config.toml
qk_norm = false
moe_every = 2
expert_mlp_ratio = 1
positions = "sincos"
Rows from block 3 of a small multi-label image tagger, named by matrix and row number. Rows with one number within an expert belong to one neuron, the router's apart. Each number is 500 + 50 x the weight over its row's rms, rounded and kept within 0 to 999. All counts start at 0. Numbers have three digits each.
After each expert's rows are labels from the 100 images, of 14976, where the router gives the expert most weight on average: "strongest on" is what is common among them. Only what is clearly more common there than usual is listed. The data: made-up ball-and-stick molecule models.
# router: slot weights (model.blocks.3.mlp.router.weight, 64x160, trained with AdamW), inputs 0-159
# up: expert up (model.blocks.3.mlp.up, 32x160x160), inputs 0-159
# down: expert down (model.blocks.3.mlp.down, 32x160x160, transposed), outputs 0-159

# expert 12
router.24:584557563441554531477464530471471460535485527359590531497484571553546451599592465568420476495495577508514438481533505446541527546517467515505563505539536498418474507452450536478442555511441537556400494485452519510526517545540433521557490472556421487558495428519505540470430490488506432528610537569598492584518551478511490489524434501605536480529582404507621545574583481521516497597390470515393504476463520476563456504504493429496458470485499554441431451532447505453452509517580494
router.25:501483355474556570516562585512447502472530536503446507498436470552511554509511565512545499592566494510521484542445625481509609536610484468479492535446469479435525472545482615421517464518518533498567473390449513547454491455489428532452517439437448568593579529441519497476422597488468507538495460509545465525458525514445515465461537463531642586496465495476422505582580475448519464571521469554482547530529495492426487517510553582452521572524481584577560524456472472455485414440555505
up.0:497475487467494545459450479427491465412515508597491499589468392617413561609458492528466450471564540427437476466566411499496517542463510509570479486447464544513499556595465444528523519486581554484574504491552479507482511497424521557432465438502450524570473437499536493515479502568577467537549511501428563504453549443537485510533513484435512563491480585457446487488469478523441402523517579432417495460559423418588474532499417501505502433460393519549504529485432491445470345587537506
down.0:489448529493562540524520505436471411498550560483540548556380509511523590476561455421496567571491413443480474548440569577537546445617493415419466468483550574486378588466524417494562545505449472499489456535488436532429479458470500481508537497440458351531543481409539429500521486488492425554522489523504529541401432571600503398460525516549413505567499549508486449493461532552466473549552515551522445517503455515556469422489515448435422500482443585514516508494453488537453513460464503
up.1:606444522442565568516392479434533482395433482391499519476555529529479524560442526501529545484517488528510411483425581495412542399513454471493453495504536429638497586515509544461522547524479438520497537559494526366514454440374519545571504569516529555402522457461494411505487565471532502542496441555498496564549496508422471470520456551442454482506466456502498567466465551479541576448582458513452499624536505464508515534516482520425468513520465539409451537480585551507441468490449538
down.1:520459431480569396553497502604406493549527533550466418465446508549461547578483464494548394525503521430494569549493460531399576573490615447454471483490434436562551505512442496497442466552462457448535436497510510556470570394452460512463514402478467517530509529442510537515569590469394401511482512458491439499492457539508530572527544501457548514487449529576518406555521431447559489454591495526549451504469478404527582502517468521564536497554492463490515597442493460493374473450492509
up.2:554478467443521516516458519473493505440552443484520525501506558433438476444545445483570480499513534513426480453515569502515471385564508564484485531520398510463389510437516429475502569439616556528413464500531534536548526513433413505494551535556596435461436551529466483472458509557564517441514574489447516577434539487519475534520448505495474570496527508491466577500575560467653546503553455529566610505479477481494570569452507453493521499587490463511480394424494467345513412515507422
down.2:588536556485575597469542534594471488465538539505503426447490537439493538555459527507472540520457535393474525501590518453515515611538489489495476473557466429396488519432573514378550479567444487527463515558542467552582616512577502535512597538491512534414550568501503558539459410532427583405527451504410450504466541522499511495480474535598537533455539467512389457518471542493464463491595520497551537536569535528418543471583419478474548477552544527519465490509476562516449430562502450
up.3:497479499463439592479508545471515481511391522543484367486526535440515430445478438576523478524467509539455533452500547425416439507477511467516463494555500527551563497385501389514456468512506416437443469507473453495420562372434420578502570540446561485544487539478472418514492532561484478505504469443546519509455537462443508506543524521524448629460539521503510547506505418515501488586450477548523533551515389476522578527394529584483493425566523412581508578525583510398541550473491525
down.3:437508515471536543474491475498550427576475425503461500540542473472519550655614503466479507544570425462507604430508469479588505450478457562504565481582473546562480460488509525563509416504511512519387489455442448533563526490396506493561544583468469576494570515453462527460560464522530581461523519525471475510514549574535478491550417556552485422531484535452405423478544517459528601477502637443472475501397563434492521488571548470565514512580509493484467462577457528583464473575509519
strongest on: small balls on sticks

# expert 2
router.4:497450478559584525472544500542489426456527497455562440440540606505436449542484526508539462555533562532448473461480468511464456508442446478467577533470477500481545465514593366475435477480459589510450507513561493415490451435472477446509490525455515438550460522378623583463524482508526522490452483404514546421528445473509560425627493489433544532605506543497599444587525450487503477370561525513533516431463549443490557512539521527433462554482448491508523562439432583437461525523557496
router.5:455494490445537532473558470481417392448519496525536443565570549637448460533619481434548464528502561464513487558503558425443577470551532512513490560416507454449540471508486462429542494482509432448441504395500463552557453530535400435472544467434420514491570450531485525491537476458510452504514464498537511530347553564524550488591494514413484500529491543473544404461503504486559372488496559563492487537409512558512496508454385463438506508506471476472567506406519409573521516478475533
up.0:474475511526488505555488565496513488424503541512445474461498532636510561496594453477617531541390477494482455464509397585458497547566523462457515566422566461497447653503540476506523459524485562564478475484514521543561485469531417536425430459488449509463586419480532520422557481476612435467562554525468473505447414536554444541586503470444484453564537461564512513472547406531555496460566494519469528549552584545551594451475501516447551534491410517489501500495539410450421466484465455
down.0:501540377543492499553520494548497487552552480525541558517536457498523480554615512498477477545462470533444504497454482569464493500495564463415552572595555488507530445506474522540458602379470517627525448518515490518517399503446410457539543500519439480498490483589576468466497548426556493490524475491424514483536537454579565461447555461588554491531466522533643547505481531565438520568435494493559442411490503550496461536559440516641552512522459572547488436528509378549529571516547478
up.1:502551564439528594521481516518491447515464404478435492541494445540493397486500496488534530622515500481533618524452481596573463432545483555570562531507588543432550504565519557523518521595436524537549504558448428488442448490479504532475511566533506489583520418579542543531526485546557542503444498518451527425564506482479481459494562498568515501493440507505502452565505465544396597524396504543439520502393385541544510498470620501534449440517504420478510468587578477405519482450429526
down.1:503548444538513507469497485609442510433477464491464425407537566410465494503458526524563555524535521547547515511453545516520540491637539439503568407507489542515535539612617528510415570538537522527536427474513439480495488520405478460487487557488517445476518633518471353544494466477420384513501439426513488542516525467428494606550447527522469492446531508506509371530533433503463572426484517489470488597507589496541463529535483498492522584553498461419449483428503433472490477500528530
up.2:506427505583536511412533572558539504568456529449522584447618490479486478488488585548391505459542544536523537542524497448522514522437510560468476451533500449451540432587477433472493520521478525513419424550475524521386448628505389478526502503452442477520539473548470490427434509540440428528477511553429474468491520503519522383494557485456562477399460486485447508449444504509564551478526563593564525472496502633497469564515403458522403444444519580520526468453589503507504453521448435
down.2:456430474479534488389567574471485433642477463474478513501479610516486525406552564472507509491526394590562516515487504493514438458537413457491474569511510459551510464595515515508486567610539515532468442493469546559554557596540474524524448506499514534495500559478414438453482566456490428538481558608511467460529425454499445545540476458589422467489501489487522475470402528547507514519478521505438546455579554413391528447539596470455525529361505491425411490540482519493546463498524466
up.3:503564489447562518486569526435476462488513470501447467567511467436530434437446446445524506417510524477551467538441522529497568411449485503482465506440437512522533380491483484484508511446506494542463432476555574605553564538521472601447459428447407458538533616470503511483543521557554601483663558482498469477534520536516476477364425369504491465546558454452604502537497512455433500500482546510480396557474517535493447508474461561460508507492516427550553407497526459403522532561500495
down.3:564491568618441585522521503518455615481494539526494522520521445536515598526434497434554400491450582501553531516425449487446452613476541539420469448560524466511486421468463475561503516512533554541453524449489420468547516556441445535397507541509586507474549467464515500473562482512394547493476570528508539553511436425460487542482600426466529482569408459520450546594526500579514564544605516465437453446450530470457454489586524435467547523476421529522520583516549409493464517533489537
strongest on: small balls on sticks; balls: eleven

# expert 15
router.30:482553429542524515579514484470471464422564464498659493522418482442541384492459559488446532456481555488402558581447514485572492513536481525423524525481506421404477535481470539395468559474518444466509560412448532386474469510483498494420474430491485508499518516550534466400556496524484512477576514571508546519598495493432525476486446504480532543505544638542488593440532514472474470440549503513511505484451446480382556515496482498387450596429428443427501489538478481559486537469556545
router.31:495510460416473515484470417531492552493496583524653472526524509469501443535527580471546612575496555492513535492522436390503576568570490495534489505461457494456451438398574516496560514538442416552461498437487467542485476581493568532544537545564505502477431513429457494522482511559425464537573511546531575503536563547428469510452481584526481526443565473494492499434548515508419453485424540419493579465461596401428452496540471460376541502513415560452575472497508437445472532503521408
up.0:559527367514543473558500420533409452510460555514513511467493462471538577408588524554432492465456563525511634552527591540506480577556541483524546531476460564514458521421464528479483511431466495513520479415522496576517525563377502552462562503475496539440494512600434563565539440594546551580402492475501520461481506536446415480464448498512486508443486509487485524446480560528511551498475558455559480402500496550474469556488497474519410499536443354451484387487538429458522555511423488
down.0:644524473402465520477510471597434458389601484496454456479511473515506532536458499488424565524515456506536492567519466584596569395580605465564536506458494536538472515458479474567545433401543513545470394550435528575469485449429497508473574543517426480517466470500531472553424492519494489560586601424509484535540492485486472456525497438460496380520526557471481445498542472418552530481518522586454508488545533478447511514519553492569510431545535539594572453410481425497546500553486505
up.1:453406478456491541561461557499520625423582539543527496417511536517449530518499499422524490555439604461535475524483536477476480553455502543444539439519534658519628458553475499590565500494566504554572561496437555553430535464482525566444523587520534522531541488346504473563526507489422464534494457441473539464472558452484458433535436516480464477531438430488546440532528472544475441585531500423540445471519594457491550488446594547446536499473492505545478514548472461501513456620468506
down.1:549452519479486459519443534439501610506507558440537504508539472490468444508425407524502538482451447565368436570479567520341527563466544593566510496535380459500518499376461520502464573514408458467500467494460455591380450506497505477535552528502439467570437490563486440504449580554549550511546612548491488466455498483481447580530414464436497528454451580532440521567532543513508523368479493547502542471497485459513598497563533502495512471527507499550480542533518468434514514562496480
up.2:521550600426545568577502443521571440586513441566462469454432505556506534558500513553484529538404500468485511513468454541513575503630548544508518475447475447587496625540447557466530463635443455496570558525561383487461505548535563481500501511454490447491536473467518487520473492476512497505515557505522452345512604514479480581490484511464512437566604488487457589548499553569472488451514474532485533520568516469539424440537491433407486584509534564576557471436543445449508513541475498
down.2:482565526396535494409509461499523451525474469589421470406461478560532549476564478560443570501385524526519476370462451450524423449535534456518591451515545589599547587440444494423496505418571514474531473437517490410465395484547450543491537383414394437552579470451463422553454503504556484488534486531509512459463468556462425611559464576453492557465447450459452472546554545540475516478454503492510436509485508517460516519494487529564474446445536514510550452510501490500525544491445520
up.3:485425589472526447558486506509383470525506633536552457491444579508476449489513500548599498420608571389509526482493446437565555608549459479502557465475565464448505510458601491513649495456576500471491516591495473469510486452511516480496469541413528501591500581502518486516502495461454492557482476500481398450557526523540584473425539556492502456517476498489505462456503499471451419581515514389467524442606571485436461467481532541530468453573476585458453475428468546518530498567530542
down.3:432578594485421466440569483476561424513563497483533472473541476541528578544473539463499544526457491572514532487510448522475575505502429482530468542508560436575457523516586510482556495491547435495528488349482426448560534529527482510480539522469478506548559469477514524488551515635444514523430538493597498500486424438445549529494496444417462614386583459469425511457535486468481564430464554537509364443514519538457478469494528548541542422517360504474479565439495425579478513520488425
strongest on: dark backdrop; small balls on sticks; balls: eleven

# expert 31
router.62:577515509499522492522559524593524483415486495562497511552487599554552511554447561489509438547511554556444441479591569594465441476475554560535528474450550521442495482446469539503441606548501396413449555491510485540457489504504448436444456464558560517517477537431437461466516532515524478540534484467578538504506523437605513540599471513500551523515516537564476523479484580474424460436524551459546589489438627504500445503498441562387544584494490545437515538489493439510456441387579378
router.63:558493515469425519538597511535432493542459561586515472491506592487484489518551481582513549560463576455537494538516493590488529542538596526550487533428477487439472453536472495514516479486497403383475537454471551513458396469559454468493503564529451484393492555460461496353567517499457524505583444521423529544491597534546574531495487514546517508566512499575588447607526512540465520556544437487512542440448578514399555516511460580355497543434497525519463519588492511552458479445540539
up.0:537479599471461495434450546541497563526617457585482492534463409515559470540535497501454477491453442456432557483472517634524496480475507513485501550497466505457537528457504647437462515514500490463501432571617601483561403470459536487502555446542512532424532473463554447465527533551505583436545401505522423452441372534459473562584546487449554503494496425599507553447555444528538512546414403466519484460487501485565555534486489445537445417484472538493545491477481419466445455460467469
down.0:600553505530578524556457499476487540488500562479446433468469454425490455485460556485552481535520494532384476577504497503512442545497447509444499554520423438377596450465542452500538580513446558578505472498507516498518502541530499486445568572509558444479451422584523515460409473548416577421524525492505550451534488488682593555540570457511488483549463534492469495496587407493477544436564479550456608553507505504470533631455569513549453456512510482548484491565444544500521460509415491
up.1:648545486517468519460546448514479459513488425420402520445538365569490458590598491532511514496545543463496531485479474479428536538515525528513558459583500474567381530542493501490418574458495559471509473434477430514512441485514435599587603452507520479426505542465593463491491551471521463563529455564458538500554480472467574496566595559509525541420467466553419516459519533485552552511488536507512583495497525530536466548587424456512436438548491536386471483576517534530505553568447568
down.1:505583517469536480479513407461446476507523497438526456559453476408467521484403488585548498534542487504493491533510540546498465464553500560538492460445434396595570490470460511505522562568507547499482486469490526483582498425633522530539399601508464484381504536525440498473528480489488511454474581554494529474424433497477532501415470485562515554483454480587399451488457531537444567507541518408536519420487539504421505463474418488464509444541471524449535501453548414544388339407438504
up.2:467616479462563542493444382489507464583545417517549581446563409461501425551545517465588482496466425510546442565493449507551519485453483418541451429521402490438479490543493498509511530547509480479593473449447402533493424419469576513481526498451534430464502534481474506479545597491339473518584504473573482562466509538576507444473406465420531496549517557561487462535514581418495516504488470480474499457480491470487516478459556488542349533491562448508483486491400499568533472568531498
down.2:536473502518482492494486572455571498509487538486456517403493436539455512526443433576456453578498499450462555653531452413499518490503549466434534527514524479545444468459449459576526559474475602418543421439566493520505501475496501465551512437499487523540486462485562439538452497538389540446542437544441472486580520546449514396540614482496571476461425517495535477555534549448611548560459546521558481530588515455485485501475497447464441400385423495547564609453479530516599470572521507
up.3:463491427526463449481470402454489459437490541392525572501475577461566464453478541407424471499516559492499524594535522407474419523589544493424483508529500570419457619534480473376492488572503467452492430438505455519521541485476534478422485450439482484479524461453580529447420471432471488424424463512506431508521499542531484484440543481458459536527414488533415491554412540535483471561510560470455443503486585551595487517604491491496480472388544486556460519508456500451469508623586551
down.3:500481499459430519476543515456594495440485518607596517473484375542455509429516504504414539579566481552489520457533577544517548507404554479495414434505459517454492516455527466410517423593577537553479440474493513571492545451494379488528563497446452522529507489520487451475473461428463530526548542561584416422476515597487377458496534571496539516452470472497515567499589488475568582556511473393522438481545500521445449430420520507575529535453511527415429508489449521485515534504440588
strongest on: space-filling; branched

# expert 14
router.28:518454524516481500528526455508500446518451564414526510498518609579457476459457487476568428463468543505451480559448549508528465518488502545502575508520544462506560480433550454411528466505586455483460487523525459580535500498540513426550414520582569574435403563424499433458478458576468439511533556517453464551559541467445486511553491537500442470488441535581500525578625537488541464619493609399424457452460495525325470525458452466507500519583478566455512563457468474494448484403541509
router.29:416462536559582560478455496506493466493615477524552485607495527580454552582504514486506515535374512491540509531510595493503529465478410417598530549434456489516484570455514578357441477497441498454552523472480491559496502482497465429421565529555524575484515458433509443461453457474451489475513517453456486559542493510534513447544504526498446471449476538399489507453548542477582491536440557427413511448403537389374391534519433483421517536501454491443554545473540459437478502439492500
up.3:475430543432572543565499390506510476552556466493498617491494478464403486512551511521460587518537486570548543450471525589454505448399424546490412460447484528522507549490494582532441519511544528586485488596489489634510460537512461541388552462541514507542498467521467582525457517488381444490406462519504462448422476505517452488540514485494523545616551637435452514513404557512496467544528437459479584583471561525520574595471493458526556520538571457498507507523492496495534458535437496
down.3:553492467593460452503460571464572564494539487497534465613534561516481405526540472556558449523489451575430420530511482525546455481487570439546531530459553457577494444516494505622505483479529583530594542586557470489491461565574486558452531490525579444469536469555580552419455456499500603519576517512507447598529525511503544461560433503521517452499520474477601506528529550423458447371572501527522544547480414404473445463500547512484422493550462475486559571447449469527531582493526586
up.4:534473486512497523455467516560537442519491467559614597519428605427450430415535545513485444553561478494517593485451530447470481480506475499544504401492483486408517516425457434513619534535440446463448449547491502530427543487595517505520557441473452492535378441497463447541472514417427525479503457500569501577506467482453486461562550451506511470517546506576448525471519410524420538484554488439415519402552549442480516532539563564425452478470404609540448466459529587547535507540449549
down.4:499470427377537548504516451526504491466513498502514503504488544483435496385452433538421507445580538478503520492403408521511463540547500569531540490426502433514588597500501512511507456484485478515501545410420481469472419570516467589488554513466465456544461441436547438428461592525451422559458582456476546502483529534468556546452464512488592395423543557483453510436480531488523590584542418377529543560424438510452449442442599485512476555511561457480541450440548481540515428533498530
up.5:438447424526503500527484460541513479451458438545503528445411605363414441484474496544475473486461501479475502502461495519463423424456412475533425431490491533455464510541452560446518546386518384523539570485484475491568633483543503527559561539518469450522469545424495483458492526460476467540501489565464585525458484414439556486423582464497558444496507494424472419497509591539469518427418464438464530472533432491440439506452536546503634508495412582515482449472488538548520500527477385
down.5:492547569468514553479506510513530492482472502574503479517491588478456491559483493509532482492575436453490400543452532521523382515501417437544624474535453491421427536548508568495477508540541546568519499558523463407592488537512510537494528520503461478512532444585465491514555447363444475484521446444548521547491524476475544558578456505509518489442437488467577521526431492591483437515458585488563472450519506428508527479387600637572516421508445526354411474478456549463429511563534460
up.6:509596479543484479545503449520559450477488483516457457513411559547436479484469567484536489501509487519604443504540553498398553601488549495476511558507536467570556485475440547477465477442528589387457521519483526487553459486604575522387459459474546556528572470447487476467502566526493529511540489477457543322528522602419497550496423542438538528557541588589505475506577532535463556474525504453477381584516444416471408573573509498572511509396534501518510487490502532468456494444513518
down.6:522512526540492441438438527492468509545517515562535551610495535505573531393538453494446428542527591530574540532541560445480458530506503499493534589557470488479474515373477475468573592442502484634393530514482502464481470425585446524536540552552514441553533493523404568508508426513592526563573429559549523537508451474568514508510478526513499536472464486521500440429458629449557492637444486474455458541420540455552517540411552531533493523469516582510509558433455471476555517575481532
strongest on: space-filling; balls: three

# expert 13
router.26:513413472538474501562595536573409466420545556497468497483542523513366447437579567549466491499428528556457519541463529490429581572433395562450540479512533441456526439563489500536496499473502486456529525572478506563473466568510399468482425498455429527508453498557569540453527448365541534470486564469517477557492440517476474434478567549372440461563521506428515501484491430548425395468548475443521406470509603484522522564530468449469455465521542525428577495459575506522483551512502514
router.27:506558487445528543477451464380486564554610491385509441580588533495532519551375399517436437469517516508398458451552541587531552471524469528448472511530461542444454520566559472419567570553524488468463528559519561489516458469474552557523490550508427450505636516451523496488434543555422486527583481556511497429524410473481438515435479407477449556485557494573532510543466620525455497490483506490439493503514498444499501463525445517523543478473411538519457492641561548499489528475463490
up.0:442549559432486601507504562479449527548396534632459465533492508444479472439514538502494529549545585547491543470482509487528542455446407463584488582532437605492514578502535475477534565474500508500441460415526537524432472567433556524468473416469518504453464470490449487416475568547516548533504495495520451400538533527585503397587511446518502429437458434494491499465563566638538427503442440531485418406437489477547476506510493498442534509501467516455482601424398540436505465549447487
down.0:536426511476505599451494583543516420511493541510437523453409500479508478433534474515399500518486528494561480459498418440489500438534473558469495515424475521524516417537494553573497338458526507468505549484594409422529579424453472531393460465401457496560536563454457556516561452425448490519551448512524430537444528458395546472450461495438554521561542511505429467478475532550511592519444552447580577449507471474489465524471467578480427460515528556619463493456507408503500487461576482
up.1:472470464486559494459425489429460539449488444562496495504441450516514506488575536499461600505599634481473438583446407520480467548514545444474528556421471453557523521528509453506432536485493493471514584485633530495496473513496525510440470474508489458571427583459566460562457477452481458509531449524493419429596510592534527557523582565496419430489475409501532587503504531599466491552430469434466525603474521429470530467423461473465513482519497499514565439594538478625457605510503496
down.1:506421449490509532454456515517552487577449441530548464410462501501496501410509404476443466481593462420531502477480451535522435447472524605446472495568479583391502554562613475607551491508525460460435505559411653500604458598571507476447501549499454527405524497472492531540529478535610551437546473516534525457483484547483509488547537481469519501403524470518492534444515434481471517426496432423562473465594442506525503464502450534472490443497475518421490496406602545498538481501430528
up.2:475467506457480504496491418499508459443530474494509505452514523383530555465475496537549495479565456447503470395407497486454543519494528483567545541546494461517528523602497517548548446505487452579539519436446557506534490513491542538486465348419473561396559450517510467625489565464447445475502427533533614510441436604479494587481469393493506489464453453410498411420431520457483492546513473525511496524527515535466514598540537525549406439480387472454542502504447543641438532522507548
down.2:454509550436498541574497491560433559440475524501493464477533458563477550550445491485417501441479510591359520538568582521424564509539572554446415527498363495452544556448510498446505488440441526505423493515474477413501583466505580521507501462504434413487490544513474606507457590554533477515523510400501436555546443471539511487517479489420459533533486551553561506418497592552513539551509537538517517432500449473594421458527543532477527446453581476348453531544478443467525570547504502
up.3:551523501461528484504479574519416490476492415432537463462467421479513577459491575483466538469556552495449467512409526531379504451427426502496477515465449584479473465567566575512502441505486444389374501484517485514506541550448466435480475542583584462472492478512577472542540549471570446525555547393415482421522406513558540559490493463523468519527429498613539509596513566483473507428471462466419555489469542603509483488413490513498550553434514432520536531410511420446408536482525460
down.3:570414455497553497490459480540528554469542406463555506477566600468492449571548426530549546468498471520530450529575446528487472520436453453491487531471464411541564523501415462417480512523333521528449402516409477424515514461434515460532539493459482464501547477486541560554538474477577425491486394481519473485595479538573431550499485495420443461483508478543568508533472472539398433527400505409528435471544476495571520483456426573383560551501554511501455520583547468560554476470444482
strongest on: space-filling; blue ball

# expert 26
router.52:508550563505504538485441565519555429469531569537488407534494610548569502534543556532500568506523554433511503467549528486594554508556530457532503573484446558544466496475433424464576517513510443513533461431470531542504409529479487486406395416553607480529638555379428431479465486473500488528551398550488559475494442548473447434486497451465560529554497469530503456518528577483576524503502554425468446470465419459450492496412644480515426534581460538486507506461523456448460544492538477
router.53:436566520455461508451569510503548462405500521468553407553506555603481473601462454606506501527559632604467601560507512571569553464515533424404486538416545489414453533391493456462536464460534530492522471433480525539499474464504504483541533529503494461420504508426442443480476558510455476522554452467428531448541532554495474545522465405481500573523517551508503535518522529392540498498464487549495544383477419419546527391479537563499482473435518466525531460442446413516455553425537502
up.0:654472528504521489510559508546547564506470470441520506445503475572476412471445596486501423601494521510484384535422497500527446477467548458526545453495432455464420536518478489568519573515533517436462593521542459389467502488387468422512475525459455442515419573498488573385557575521471514511530449557528456443471445420379507494483457527496519599509496516473473542498508566480487584452492464447561479582475460453515420576541521509544531514596496527502387484486508558490451455547524563
down.0:379426493518525536518415458526414479507431531566538413550496441490522395520428531442490545526542452469549552472534500569413488526468536560452524436540510461559513480486517488477467535468565624557438453476515443480535665530537517361499493578533500519543550491472559418488503557490458546524491504605569473543575536542466419513557626495554454568481401568534538552578518564493452546428510496518451479537479504561499494535539495479549430531449543494421480470518541528556522467520459503
up.1:529501547486561537435364458519492595524548446457438493474470542569538409487466418537578458508549479486534411557420525510506495617468487446463479493471472524384495556495570524503505367418550532482481474419583499600522522501503552502523538501583472530489554512512512550488434562555406535506550577536475567426479527534616520501515479521483548519526465511482468490514582576560475501549470541503552496451558562610568494499433496512521611467538573552492481561468557517448577453447509565
down.1:461470556520444499416492468427511461558489558571428524472488533483417483589498423494514550453510577555564572586485415502529548552383481490541466519535412543521422583489469498446573548549544612495513504393514496539504518450479446405527470563500503567499513455454585487535454574549524615537490436507515427443516466438428518445401561443494515417544579583516460498535483541398573432486461509492512510465463595477551473528567523514411510533486526522491496530511539539448481516561515585
up.2:432528590481523505517459493492483421477536574440498399479521574444414529487465458582498527511517354525576495504552509663415480564482462446552518550460529470510528566500512449441496443518549555460459580570437565546504551478464429491505471553409488515504576536572473576490521491421441586450549489529435473594503515409549536583595560455593508459439495525494500511554515492489529494541454489564448430449380500589455577537450511546500461516467535493556488445526492520487517513491462505
down.2:471475477502477495555498432454530487433494447524559513607506485513379557515553412482519513465428433398577508642491438555535534451549440492419434530483480471523520443549496387508558532475465517506450539476545559541464498519454471525564544513502511465517428508556556576536473520491502467505553490473495534404491559498534553511521447506485438574566477442420396499503562411412532501490517514502479543587554486482486561573514530484552510568587617378515521544591577450472499402494568531
up.3:548503489590556448451512478493529527458545421526588482453518486515422520487493544442498509502462500448495521398552467524389424528542490443475599555533574493524536479466493543458524391451462473523507546662549546574583476543551499518462556501506499494557461463451486487508648524546486474460474535560486455492541496434549481514501469447446489461535422482528562512444534372411535456537469617470565467523546542452479542502509457485479630512502588504469434481451516516495569371512477413
down.3:495480493548473457493502460571495518591584489409563584516534485484479489435524489457538562499489501521405543420484547481532523481491481473615522522495496595484538452409487541505534443528530515464512507500482428395558446478535549405539478478418476477475543484434426589505534443510501505467431487452556454452600507455387587558510486522491510475484382436524584547472507567510476378591416549532470551554438489555547491544459457470514422444372538569547545558567529443492554451458492497
strongest on: dark backdrop; small balls on sticks

# expert 17
router.34:535480441478566561459465540422493473481527521508496471533483623523514529513425525465441548459563485548497487531477500521559522532479424497439551491539523466518508475438503582386457509511471505486532468474545468492391498393562467462520402426562504509571460481513415464466387408618532600522540505494447428533540567489404433417452483505510564422574544515547473545574529548517528426539512467481509585464457473510502505416515509465551550546491437491484566443528428424551384453412573495
router.35:517493551485538484511484482448469462444515497519525579510508498519591480530499500570427484603538525513460536577569594531524513479403545462516515516516510530493478591399491506394501484451485479518499483438459532527549435438522413492544507515570417525430508454560495509522445578497497555475532472471566577524473631481472591493464471424552505572489452504560507477416479468488481488506418456473442561440476508504518481369456362549364493533481362480420472498463428483543384511459464477
up.0:434523551548503456459465563382550522497471520463518524471531454489492510502505592488503517488398510590621483432481513496478585399545573464570508535558553526478459479465499459488547458581513440484534500521392479400487442489539453560559621483416505427506581593466505511496465598429420532438534517519499479543458476515542490505490516523449552464393473481460521470489455515497573577476511505506525455558484469398373444516613494552494496486567463516514502463570442614417507454490447478
down.0:529511486505483468482464464476524548460527453406514646536572443501494559602413551480478465434489411525468470605554466488496440575449451490498432523528560518515618453447447428564447518555465519464438480534590488468547490460581490574531511450430516502490555443538508452487552489381470495581462501410549496451560549525542443464548408408589490543450522526546522455439525486521589560462512492508470514457562472435495506525487533616475489597473599523566490559442553501489548492538498541
up.1:496570487495504461490448431513449483527460531497556584442490474483604506508433454645438464514500423433468500575535496605432517479547511491500456483517542538487476487519498559422399520522544468481611487596465422501459551632554579549483451574575517433495481568595532417470495485508570510440429459496539542547500480500531508585575529539486481539519486523537474523541539562420486517514453422436548499467480519470405371424475503410557540541508446557574458486432521528490527486509416485
down.1:432510480612495489440461541474476507469522479525543540474444547571465415484484556501537543485533536486521453520458500537409524509515567578512457584539455456479498445476600557450590524517448437339552477536526477487539529499524430480569570557583448458582567493508544550582468478567615567504560590547557554499517488542554532475505451530501535487546585548521485435490542424474445504528469381577394471441462434545528595544548482539472546454476515478487505534585429488504520437451538437
up.2:572465496544457385594539447524462493463528512487580499476424475375501458473436517397452391372515444501571479484503502543484468461452452523602550411482501438479479473531433507459495532461441461517502498522514521517526541475372546494560439476473537533537541378512453488565395460477610548493483489549474524441480472456522427490464544474487505561504366472533468462446498462585485484444467505548563496564544492459509521468530486440456463507534556567536430500461609526480395467584495484
down.2:529444569539573500522529471486497430521445495497497490518456463548553541493548559459443500440518553541441564516484457495469480491481510492587563498476536516529552472576499465501475529484466515485491465518484467568457391455517476505506518514530450425552480447409606393361560549630417496455591447517484493444497525534535422531494444507564582486567524600427419568482426496502431521522528555478488531434501500487467439473458489476435413537481539442522550512558520444535443486572296539
up.3:514618498472421497458493457624483482509518587517561435541484482558460499525573477526429458483457498443459534467510424525463508573513518513589518537547497464461490519570521458567516512491457493576672521532452460494426540486471532488536483477513503569419536483464535542608490423509495515462455495527486494472579516505431567507489481557587527558480568525411590568499524457527344420428486447507431511507483571407526472478417524448432503466551475447581536498477495524575523412400464497
down.3:495526515528555509596568571479461564549433428466451426483542553512535501568463555470527434467593542451444404507507495488507489407464516567481471448503499510534512494492489519468509475476533414565569491508472468570572513493526500492544518517568633474554406440474559510469490474520521450437483489512516509494535515504591510502493489564461435499492434599451396386549461507490483527387390410506607426438523558626559487502567554518504429454500426544413591468513475526526546529516444456
strongest on: small balls on sticks; dark backdrop